From a checkpoint of a small autoregressive pixel model.
Model: 2.37M parameters, 20-pixel images, arch transformer_decoder, norm layernorm.
Training: adamw at rate 0.0015, batches of 64.
Data: 98750 training examples, 3.6 epochs.
Rows from block 7 of a small autoregressive pixel model, named by matrix and row number. Rows with one number belong to one neuron. Each number is 200 + 30 x the weight over its row's rms, rounded and kept within 0 to 999. All counts start at 0.
After each neuron's rows are labels from the 100 images, of 14976, where the neuron reaches its highest value: "strongest on" is what is common among them. Only what is clearly more common there than usual is listed. The data: single printed letters, digits and signs in grey, bent and noisy.
# fc1: MLP up (model.blocks.7.mlp.fc1.weight, 512x128), inputs 64-127
# fc2: MLP down (model.blocks.7.mlp.fc2.weight, 128x512, transposed), outputs 64-127

fc1.284,191,219,234,192,219,210,210,163,240,177,225,136,188,241,225,221,210,184,206,183,212,187,199,165,223,214,208,174,139,196,189,212,237,157,248,187,170,204,191,246,171,181,192,194,227,155,194,163,229,235,226,181,208,241,266,202,211,192,175,170,202,181,235,237
fc2.284,183,205,213,164,202,189,202,180,155,228,211,216,245,199,186,211,157,213,232,169,221,208,249,199,175,263,198,178,219,212,230,228,135,198,170,218,179,183,252,180,202,230,131,224,230,208,173,205,184,198,224,176,201,200,171,218,240,237,197,283,223,246,223,192
strongest on: dark on light

fc1.494,172,211,180,164,165,148,152,250,177,173,235,151,179,217,185,210,213,245,193,189,184,182,208,192,198,195,219,201,240,244,198,156,178,177,228,182,150,240,176,213,225,232,191,242,193,244,208,212,287,186,164,179,261,193,186,242,196,277,187,210,176,211,224,169
fc2.494,216,178,217,249,187,187,166,212,183,221,225,202,230,219,240,205,209,212,179,248,131,190,184,176,206,170,200,157,180,213,230,219,207,230,218,192,195,223,221,220,208,225,200,139,208,237,237,215,250,184,164,187,259,158,230,208,265,223,183,268,197,192,223,189
strongest on: bold

fc1.33,206,185,170,196,210,198,228,251,183,219,189,192,231,219,200,160,149,223,170,200,221,226,179,187,135,218,205,213,162,165,200,205,192,174,254,262,185,243,202,194,195,186,178,259,154,178,162,211,212,181,200,236,208,260,156,177,202,202,227,196,234,186,170,171
fc2.33,176,207,263,219,147,261,248,213,241,178,178,182,253,210,196,241,193,186,192,167,197,152,227,153,254,185,200,173,129,194,195,234,224,178,186,175,235,169,164,215,232,179,206,221,175,116,211,230,240,136,180,197,198,232,209,207,182,209,218,107,173,221,217,213
strongest on: dark on light

fc1.46,183,183,232,135,252,177,232,210,157,163,151,166,236,240,185,221,180,194,197,191,178,229,196,131,225,177,232,180,198,192,184,197,213,204,211,227,159,122,175,214,212,207,219,215,199,198,182,141,190,191,209,166,226,252,214,173,178,217,177,205,246,216,243,278
fc2.46,173,174,193,198,208,190,176,227,223,222,193,185,190,198,204,226,176,192,170,179,221,200,175,212,210,238,183,205,264,211,188,188,201,160,154,217,260,189,208,218,193,220,212,205,212,182,171,239,160,213,204,198,198,198,234,234,224,230,213,341,220,232,161,232
strongest on: dark on light

fc1.239,166,213,216,183,179,219,184,179,194,260,253,158,212,186,199,216,260,224,224,199,189,149,199,160,215,217,235,179,200,192,228,190,211,180,178,214,147,204,183,205,209,206,221,201,189,236,168,256,219,228,221,187,202,266,200,176,195,214,186,186,166,201,225,125
fc2.239,196,182,172,228,258,168,215,195,146,245,238,236,181,204,213,189,198,222,199,224,158,151,216,229,194,192,183,222,193,218,218,195,177,197,233,287,143,179,196,130,199,251,175,209,187,221,173,198,180,236,201,186,208,204,144,187,209,175,171,107,192,195,201,154
strongest on: bold

fc1.50,148,169,229,222,157,228,185,231,177,196,228,197,225,287,224,231,178,237,222,193,174,138,178,164,195,191,167,167,191,219,198,249,178,188,225,266,207,247,253,212,212,217,207,182,204,191,204,260,229,150,176,198,270,222,239,257,237,163,231,196,214,188,211,178
fc2.50,135,229,277,185,189,225,212,147,241,165,169,172,255,219,192,222,107,197,189,185,200,218,276,173,279,174,189,188,153,182,197,239,182,163,182,192,205,196,180,217,210,187,178,214,218,184,180,213,249,145,203,196,240,220,223,229,176,243,242,142,233,225,236,209
strongest on: capital

fc1.457,92,205,219,150,202,180,224,198,163,224,230,114,202,173,204,231,200,198,202,205,250,191,206,207,250,249,198,196,181,219,198,204,154,261,214,168,176,199,205,192,170,254,194,219,206,206,226,196,250,191,205,219,243,217,217,207,208,177,204,188,182,195,211,252
fc2.457,184,230,163,163,226,167,195,181,157,199,218,203,226,203,194,189,168,209,223,220,213,217,228,197,190,246,197,229,220,217,227,255,162,188,204,240,158,167,212,114,226,218,158,190,221,254,169,172,164,219,208,217,197,203,229,227,204,211,219,222,210,226,211,191
strongest on: dark on light

fc1.295,208,190,168,204,154,197,199,291,223,227,173,222,262,193,238,232,210,190,201,153,200,223,173,151,260,274,205,154,187,182,127,213,183,228,202,195,232,196,206,209,189,203,240,238,178,211,177,208,218,160,244,216,192,238,241,200,207,174,195,177,203,218,174,235
fc2.295,234,220,162,215,175,205,203,284,210,190,209,225,228,178,227,210,283,189,208,196,206,205,174,189,227,231,217,201,206,189,151,119,182,198,189,199,159,178,193,219,209,214,200,209,191,187,156,210,218,192,217,189,160,213,215,150,210,224,177,211,178,184,189,221
strongest on: dark on light

fc1.471,161,185,186,211,210,178,189,199,225,245,226,154,204,185,194,201,213,246,214,174,162,184,224,216,206,286,166,214,132,239,219,232,204,209,228,173,165,243,173,190,165,263,182,220,143,200,225,162,209,149,221,169,215,201,244,272,211,191,189,178,246,275,222,176
fc2.471,234,222,196,181,225,217,198,184,163,182,240,188,235,247,165,177,168,214,216,265,207,197,262,187,239,173,207,216,192,195,219,225,191,180,208,247,203,238,163,193,169,161,192,119,232,211,173,168,216,228,204,193,223,243,195,245,164,204,224,100,193,145,188,194
strongest on: dark on light

fc1.305,203,180,141,231,173,241,206,186,181,149,225,205,157,226,193,161,215,185,213,204,182,180,195,191,186,171,217,147,149,147,190,186,149,154,203,164,231,269,216,197,169,214,176,201,182,240,231,195,220,198,218,172,233,193,191,152,171,194,190,169,176,176,219,213
fc2.305,144,191,168,214,174,254,158,231,192,232,215,250,225,204,217,184,264,211,204,222,173,133,186,214,192,199,188,213,209,213,243,184,216,223,171,246,125,202,227,195,195,190,196,186,195,204,218,262,211,154,153,159,226,150,159,189,218,240,190,229,172,191,171,227
strongest on: bold

fc1.298,185,148,197,172,238,207,276,198,254,187,204,198,263,244,202,274,193,253,230,188,203,186,211,185,198,234,184,156,112,191,160,186,203,198,178,197,202,244,173,213,200,223,237,245,184,179,198,224,188,244,199,176,197,233,190,168,217,207,205,191,215,203,228,177
fc2.298,257,191,182,204,196,238,195,197,199,165,193,161,191,134,170,194,209,248,192,185,157,180,212,188,219,180,195,214,267,219,192,216,225,146,176,142,176,220,236,210,185,203,195,216,226,229,229,249,230,176,176,226,227,235,205,148,236,251,191,182,219,241,207,262
strongest on: dark on light

fc1.88,177,204,212,184,159,232,201,212,187,202,214,171,209,201,211,150,179,221,216,162,165,198,147,190,114,185,219,206,206,248,194,209,169,191,253,215,210,238,227,196,190,264,188,186,216,243,246,181,201,192,190,166,228,184,145,152,207,211,211,182,218,182,192,207
fc2.88,186,156,149,268,204,142,195,235,200,236,204,239,202,232,182,241,250,178,211,249,168,161,210,232,255,154,202,217,221,191,212,167,170,173,197,258,170,245,212,156,188,214,231,162,208,176,194,248,192,214,186,173,194,197,215,173,244,180,175,166,218,166,170,174
strongest on: dark on light

fc1.473,239,194,201,236,227,165,269,156,245,231,205,162,186,147,245,166,190,149,206,191,186,196,252,232,215,234,203,206,198,235,230,235,195,181,178,168,206,264,127,210,224,139,211,237,217,180,176,154,173,224,242,196,163,203,213,167,143,173,208,165,208,227,158,170
fc2.473,172,188,204,188,220,217,218,191,254,126,230,132,209,221,177,239,201,216,205,153,184,223,229,205,219,184,220,210,212,246,220,216,234,203,219,158,220,212,168,212,197,152,203,230,150,172,224,208,212,179,268,194,163,214,206,194,120,206,191,182,216,156,186,180
strongest on: capital

fc1.28,149,207,183,225,188,221,191,267,191,232,227,210,167,260,252,225,224,189,221,168,149,135,183,221,188,187,204,192,176,252,190,177,128,205,278,215,209,223,163,181,202,205,225,195,246,196,231,237,231,191,156,204,238,172,198,201,223,192,214,234,183,156,160,193
fc2.28,239,142,213,195,187,169,195,210,205,246,188,235,227,207,198,190,237,195,211,217,179,212,151,194,172,204,236,206,154,192,183,241,209,214,153,212,237,188,197,220,233,234,168,198,177,191,142,259,175,179,207,233,221,260,189,185,278,190,170,136,199,248,205,205
strongest on: capital

fc1.101,203,187,174,238,204,187,221,214,225,186,253,217,237,216,224,166,165,197,207,160,126,219,211,253,173,224,152,219,146,263,234,175,227,165,185,212,248,214,197,176,176,220,189,202,173,187,209,151,199,160,184,194,235,198,217,233,230,203,211,201,217,227,172,221
fc2.101,166,143,202,207,217,157,222,163,183,222,245,157,242,163,170,211,217,185,204,257,182,156,242,158,222,188,245,211,259,183,234,229,230,193,198,196,185,281,186,137,164,193,234,197,215,182,203,232,193,248,212,178,210,222,223,176,215,178,219,139,215,196,199,177
strongest on: bold

fc1.149,217,203,218,197,234,232,167,219,268,174,167,134,190,212,151,192,265,163,199,202,203,142,219,185,217,189,209,182,203,230,233,202,159,261,258,201,157,200,238,171,193,209,201,252,221,223,253,223,210,190,155,201,283,164,202,223,229,183,202,206,185,231,165,222
fc2.149,214,180,204,226,153,224,212,178,173,193,212,184,177,242,201,195,243,228,192,271,164,171,193,161,229,197,206,154,173,215,230,202,207,174,188,172,179,214,164,235,252,213,187,160,203,197,217,233,236,174,180,200,200,156,197,167,259,230,204,300,209,173,244,201
strongest on: bold

fc1.492,215,229,136,189,176,172,252,224,215,206,216,211,248,233,158,259,174,214,205,201,185,168,138,166,173,229,174,232,170,194,139,185,170,162,194,183,169,168,214,207,217,175,184,225,201,187,143,213,172,225,223,162,163,240,154,206,210,189,220,231,223,203,211,180
fc2.492,211,196,170,194,195,197,160,229,194,228,190,183,187,179,169,213,201,184,246,209,202,261,220,248,226,194,235,226,283,143,207,193,230,185,217,193,237,243,217,180,205,170,229,191,207,248,235,200,155,241,218,163,161,210,251,231,215,166,212,256,190,225,199,216
strongest on: capital

fc1.357,177,246,186,227,198,186,215,205,246,207,242,201,192,243,214,235,164,182,209,204,124,211,208,184,220,215,209,155,131,207,223,275,168,172,192,217,157,255,159,167,234,179,232,210,226,165,217,175,187,173,191,219,228,173,198,232,181,126,199,153,219,228,188,178
fc2.357,191,153,206,216,205,177,226,185,245,204,224,209,252,184,141,240,173,184,208,218,221,170,225,178,261,175,225,197,190,175,210,230,248,168,209,188,263,243,183,169,145,151,228,195,218,165,175,189,181,220,250,175,234,265,163,211,181,185,190,124,218,156,236,229
strongest on: bold

fc1.234,185,159,231,225,253,208,218,189,238,219,214,182,177,216,200,205,183,205,184,164,235,189,247,209,170,205,198,171,164,179,202,148,187,155,234,183,152,204,172,171,250,165,162,241,163,209,148,194,195,214,231,181,187,249,185,175,169,181,168,185,183,175,228,208
fc2.234,216,215,235,171,256,233,223,146,219,156,174,261,215,201,188,190,207,206,204,155,209,170,210,173,178,242,177,161,218,166,190,204,225,163,155,220,171,218,160,223,201,162,236,216,216,191,226,167,188,211,198,199,175,225,147,198,185,239,188,259,229,223,193,200
strongest on: dark on light

fc1.321,178,182,166,233,212,185,214,256,177,197,167,177,199,215,202,216,190,196,207,233,219,198,255,208,153,282,196,165,240,178,165,171,228,177,210,178,198,212,203,182,244,243,213,231,221,179,230,229,201,196,181,222,202,244,177,197,195,150,185,207,247,247,215,215
fc2.321,164,186,258,206,174,208,206,210,192,242,236,209,188,177,186,252,145,240,214,201,201,198,172,238,211,189,156,222,182,216,177,202,189,129,182,228,212,184,176,204,155,219,205,186,222,143,214,153,177,222,244,206,187,216,229,233,160,219,138,180,228,197,243,230
strongest on: capital

fc1.373,171,189,207,184,177,180,214,209,167,218,187,151,240,197,164,217,259,195,191,161,230,157,127,175,206,213,222,246,180,207,174,166,177,210,218,200,248,219,174,189,211,228,191,204,202,177,144,174,193,194,220,195,232,200,224,213,226,186,251,171,200,202,205,214
fc2.373,201,171,171,230,249,179,184,194,176,235,237,212,189,248,187,214,186,188,189,196,188,207,249,209,211,155,202,218,232,207,243,159,207,187,266,173,195,226,185,180,172,182,212,143,228,173,219,199,195,236,256,142,185,210,191,203,174,178,143,96,196,203,208,200
strongest on: bold

fc1.316,168,182,205,209,214,193,158,192,168,217,206,238,224,264,188,178,196,168,213,168,199,213,174,180,165,226,239,151,187,182,212,237,221,211,269,217,287,231,239,193,188,209,199,185,215,208,225,249,220,140,223,216,186,249,212,232,198,187,181,188,223,222,231,220
fc2.316,209,199,210,206,161,175,211,231,201,237,183,212,244,230,196,194,211,207,181,212,170,169,129,218,146,173,206,240,206,245,210,169,203,235,202,192,226,187,182,239,213,168,230,165,209,231,190,161,176,215,228,196,175,240,234,225,210,180,128,145,232,198,195,220
strongest on: bold

fc1.171,249,209,192,209,240,199,228,276,196,214,183,193,213,218,202,153,249,155,239,160,211,185,119,207,160,219,193,221,209,173,212,176,241,227,266,241,172,150,169,180,203,245,205,209,158,232,199,276,199,214,247,202,189,264,169,178,210,202,167,194,193,217,194,201
fc2.171,210,215,160,196,251,192,200,199,204,191,219,209,191,138,198,225,239,145,236,197,215,189,217,249,197,218,197,221,260,205,186,147,211,171,214,200,194,208,148,194,187,196,203,203,197,195,172,203,146,284,218,171,192,229,131,181,175,182,152,196,212,158,201,208
strongest on: bold

fc1.347,181,158,210,204,188,186,220,252,194,239,222,229,221,188,187,266,212,219,203,179,184,145,183,173,242,198,188,212,216,219,200,257,162,231,204,236,121,197,159,162,212,239,282,208,142,190,207,188,201,182,188,250,199,237,229,193,210,184,204,168,203,204,190,218
fc2.347,248,189,220,222,196,211,215,240,218,225,139,238,248,146,172,175,271,156,244,213,197,165,124,168,211,202,199,199,177,147,209,230,212,232,177,247,187,165,157,199,227,198,212,196,181,196,174,246,195,187,182,226,180,233,200,183,199,152,163,121,160,165,176,205
strongest on: dark on light

fc1.421,227,224,167,234,197,204,189,201,262,214,221,212,168,180,208,209,135,227,224,203,177,215,228,217,192,211,187,194,186,212,189,215,266,196,218,151,227,155,235,229,173,161,221,199,250,210,136,180,174,220,240,209,152,232,146,235,162,233,225,205,261,198,196,210
fc2.421,173,189,208,182,210,189,242,183,216,157,214,248,180,159,209,181,180,200,177,175,211,235,213,218,187,208,213,199,258,208,172,233,231,189,193,211,187,187,182,217,220,191,225,222,204,204,206,201,152,212,227,255,112,163,189,236,133,196,189,253,227,203,214,224
strongest on: capital

fc1.415,216,190,231,224,176,211,202,181,189,225,246,135,182,219,242,193,207,182,225,143,125,130,214,211,141,178,205,178,194,222,200,187,240,184,261,199,225,223,189,142,179,242,202,203,221,223,243,179,248,193,198,227,230,201,161,172,249,195,187,162,226,239,186,140
fc2.415,186,198,181,172,182,177,214,204,245,232,168,170,233,215,213,222,235,231,257,159,200,211,203,178,150,228,197,228,171,163,195,172,198,169,211,189,194,170,218,174,200,252,233,241,206,201,162,270,196,175,194,218,210,248,198,157,231,191,177,101,164,206,215,224
strongest on: bold

fc1.493,164,149,178,258,232,197,210,192,232,171,223,196,211,235,216,216,206,129,210,180,128,142,212,230,215,208,232,168,234,206,209,265,182,198,227,170,229,229,151,165,187,181,177,223,155,189,221,182,219,177,225,184,177,230,181,241,189,129,155,147,247,199,197,180
fc2.493,166,180,233,184,187,258,251,213,211,180,165,153,254,203,191,222,222,144,236,217,191,176,252,187,241,171,223,216,167,159,194,201,228,185,219,215,209,231,167,218,183,191,228,229,173,157,189,211,217,187,182,185,227,227,208,184,181,211,231,172,185,183,232,194
strongest on: bold

fc1.104,223,128,178,174,251,211,204,220,153,233,163,177,224,256,228,167,246,221,208,187,199,234,114,202,150,188,219,212,169,164,189,208,222,166,256,196,169,209,182,210,221,228,236,226,218,202,187,171,232,217,208,222,191,229,168,191,212,176,192,190,190,192,266,183
fc2.104,214,208,226,197,193,222,246,203,243,169,218,229,224,169,213,191,186,116,207,171,221,212,223,183,177,216,190,213,210,152,182,266,227,176,215,222,231,229,202,245,195,162,230,278,190,177,197,265,169,231,200,235,184,243,173,170,130,178,216,124,184,161,221,210
strongest on: bold

fc1.145,181,173,204,250,168,224,238,233,225,212,198,209,204,168,194,176,180,227,201,155,257,214,257,189,198,235,160,200,219,156,196,200,206,194,208,221,194,192,200,184,200,181,204,288,221,180,226,163,131,245,168,205,197,275,165,234,228,254,221,223,181,195,174,201
fc2.145,257,197,242,153,184,244,185,232,172,176,137,171,208,172,250,206,188,169,211,186,225,244,191,228,197,225,239,240,229,192,165,213,260,159,143,182,175,196,199,225,169,180,209,264,186,166,188,213,180,191,165,212,165,241,154,196,175,209,206,288,167,174,210,233
strongest on: dark on light

fc1.9,170,199,201,204,198,179,209,222,205,229,195,171,229,253,180,197,231,206,204,203,209,172,158,170,212,222,208,193,193,203,203,166,216,185,137,224,191,180,154,222,183,193,213,231,186,214,227,181,215,214,176,176,229,233,248,202,211,212,251,171,205,255,252,171
fc2.9,242,185,164,209,212,163,227,207,145,238,215,295,201,164,222,185,209,188,222,204,212,213,150,231,157,235,198,243,238,203,192,211,181,219,217,258,181,193,209,153,199,230,225,211,187,225,128,179,135,244,246,229,156,239,160,203,197,160,194,152,222,193,225,206
strongest on: bold

fc1.129,156,145,169,198,235,200,137,221,210,176,189,185,213,233,236,229,207,147,173,210,194,214,205,180,155,206,202,211,209,244,201,211,179,167,224,206,156,201,240,197,206,208,253,168,190,217,171,209,198,202,194,242,222,197,220,154,235,177,198,224,198,129,148,223
fc2.129,189,196,175,251,169,202,119,215,192,219,209,213,199,199,183,209,191,191,212,289,117,173,214,186,205,183,190,154,230,199,207,243,182,221,196,188,189,224,190,194,206,242,169,181,199,219,232,170,225,205,129,167,190,148,188,187,226,191,213,247,223,199,184,197
strongest on: capital

fc1.380,234,210,140,178,257,229,197,220,200,188,214,199,182,258,219,174,156,157,197,168,177,213,198,197,189,162,205,157,171,238,198,189,157,159,245,177,250,188,231,172,168,227,178,168,183,206,193,202,215,202,246,171,203,156,173,251,175,187,176,160,222,209,165,216
fc2.380,190,118,203,226,173,180,199,206,202,224,191,182,238,206,133,216,250,228,202,202,140,153,197,180,215,156,213,250,214,198,269,218,224,201,191,223,222,239,166,191,192,176,195,157,219,186,230,235,227,182,170,179,231,217,181,185,205,152,160,113,218,222,210,187
strongest on: dark on light

fc1.69,194,241,183,138,197,233,184,206,177,179,191,216,131,192,183,190,189,230,228,138,160,245,194,178,179,207,205,133,227,238,194,206,144,242,237,180,302,189,227,203,192,172,216,161,204,188,242,194,223,158,181,202,203,206,229,181,215,154,222,182,215,230,185,169
fc2.69,175,151,204,203,215,173,215,185,179,194,149,203,182,194,213,238,208,184,159,195,200,95,160,210,165,213,183,159,179,217,225,163,232,180,183,205,185,201,204,194,206,175,149,211,157,209,201,246,194,230,233,201,182,159,113,187,242,222,149,206,224,176,195,228
strongest on: dark on light

fc1.96,144,220,221,150,203,236,221,185,238,168,153,182,230,227,188,186,217,229,223,175,203,154,204,181,236,225,229,125,171,190,267,202,223,178,164,205,188,199,169,202,227,222,222,194,209,174,205,159,215,194,240,161,224,221,223,220,167,216,184,191,209,219,237,208
fc2.96,212,184,179,196,202,184,179,232,127,202,194,219,145,208,232,197,166,195,193,203,176,215,170,203,167,219,215,165,196,185,208,212,196,212,165,199,217,160,265,191,172,234,199,201,257,189,165,218,176,189,191,219,223,210,188,199,259,248,209,269,209,217,181,179
strongest on: dark on light

fc1.268,145,227,203,186,180,222,227,231,181,182,207,194,234,206,192,230,202,151,232,216,203,234,238,214,205,246,222,152,244,228,174,183,99,157,187,258,165,220,173,143,258,212,170,203,212,213,171,158,210,165,180,188,199,207,170,205,241,193,277,219,229,211,208,165
fc2.268,238,260,200,231,191,150,210,148,256,221,183,258,183,225,158,163,198,218,189,260,239,204,181,187,214,179,196,187,190,222,199,188,191,132,236,158,229,239,208,203,175,235,267,187,203,181,205,195,206,217,176,177,172,147,255,241,171,240,209,207,227,216,212,269
strongest on: bold

fc1.439,194,176,163,197,226,166,179,242,178,236,232,204,267,247,191,158,158,159,214,192,210,174,206,195,207,202,266,156,178,182,247,261,189,191,186,215,208,207,206,191,201,236,185,201,199,281,238,196,180,191,220,216,186,193,246,256,188,192,258,171,237,191,240,161
fc2.439,253,176,177,184,181,197,200,147,213,180,199,114,207,224,181,193,178,248,221,195,143,207,225,140,160,181,254,256,196,217,244,204,160,226,247,236,219,244,186,187,169,173,205,149,212,254,247,201,186,186,241,197,247,237,244,235,197,221,182,146,180,211,189,201
strongest on: bold

fc1.414,206,243,209,213,265,199,233,193,215,211,230,182,171,248,205,159,198,225,186,193,144,138,207,174,221,198,203,162,168,247,229,188,198,196,231,210,190,198,188,192,180,237,141,185,203,252,220,216,213,176,153,198,253,183,188,188,250,176,219,185,233,213,185,168
fc2.414,184,181,179,240,135,200,177,194,206,245,205,183,251,202,213,197,200,190,199,225,176,174,215,156,231,181,206,191,164,174,185,177,199,177,182,199,230,205,203,201,205,236,202,195,218,162,198,261,258,177,196,197,222,211,197,151,225,182,227,120,192,177,202,209
strongest on: bold

fc1.131,152,176,197,223,229,231,218,205,182,187,206,193,169,153,144,170,160,207,263,187,240,266,247,217,220,210,213,223,188,182,218,171,233,189,208,164,259,181,192,215,225,178,220,242,198,188,169,184,163,186,223,191,133,249,198,236,168,186,156,214,208,201,200,207
fc2.131,206,204,208,168,221,217,255,214,240,188,157,217,189,156,204,255,188,198,207,169,259,213,202,218,203,224,184,189,199,193,172,196,230,185,164,214,177,188,171,191,229,193,178,213,213,167,158,217,175,209,208,199,187,219,215,184,190,237,206,341,205,193,180,176
strongest on: dark on light

fc1.337,217,182,191,175,191,257,233,225,223,202,175,230,232,200,209,166,212,176,233,176,229,245,215,227,213,224,189,195,181,179,184,184,189,225,194,209,187,191,161,222,201,199,132,282,119,121,149,220,186,228,213,237,184,247,206,239,183,191,233,205,190,217,213,196
fc2.337,228,203,238,147,184,253,255,201,227,172,168,177,244,193,211,166,170,205,217,196,246,261,150,178,204,245,212,180,182,202,176,223,198,173,124,217,206,191,214,255,208,175,185,243,199,203,185,203,181,184,189,280,198,204,213,197,209,217,221,310,207,214,196,243
strongest on: dark on light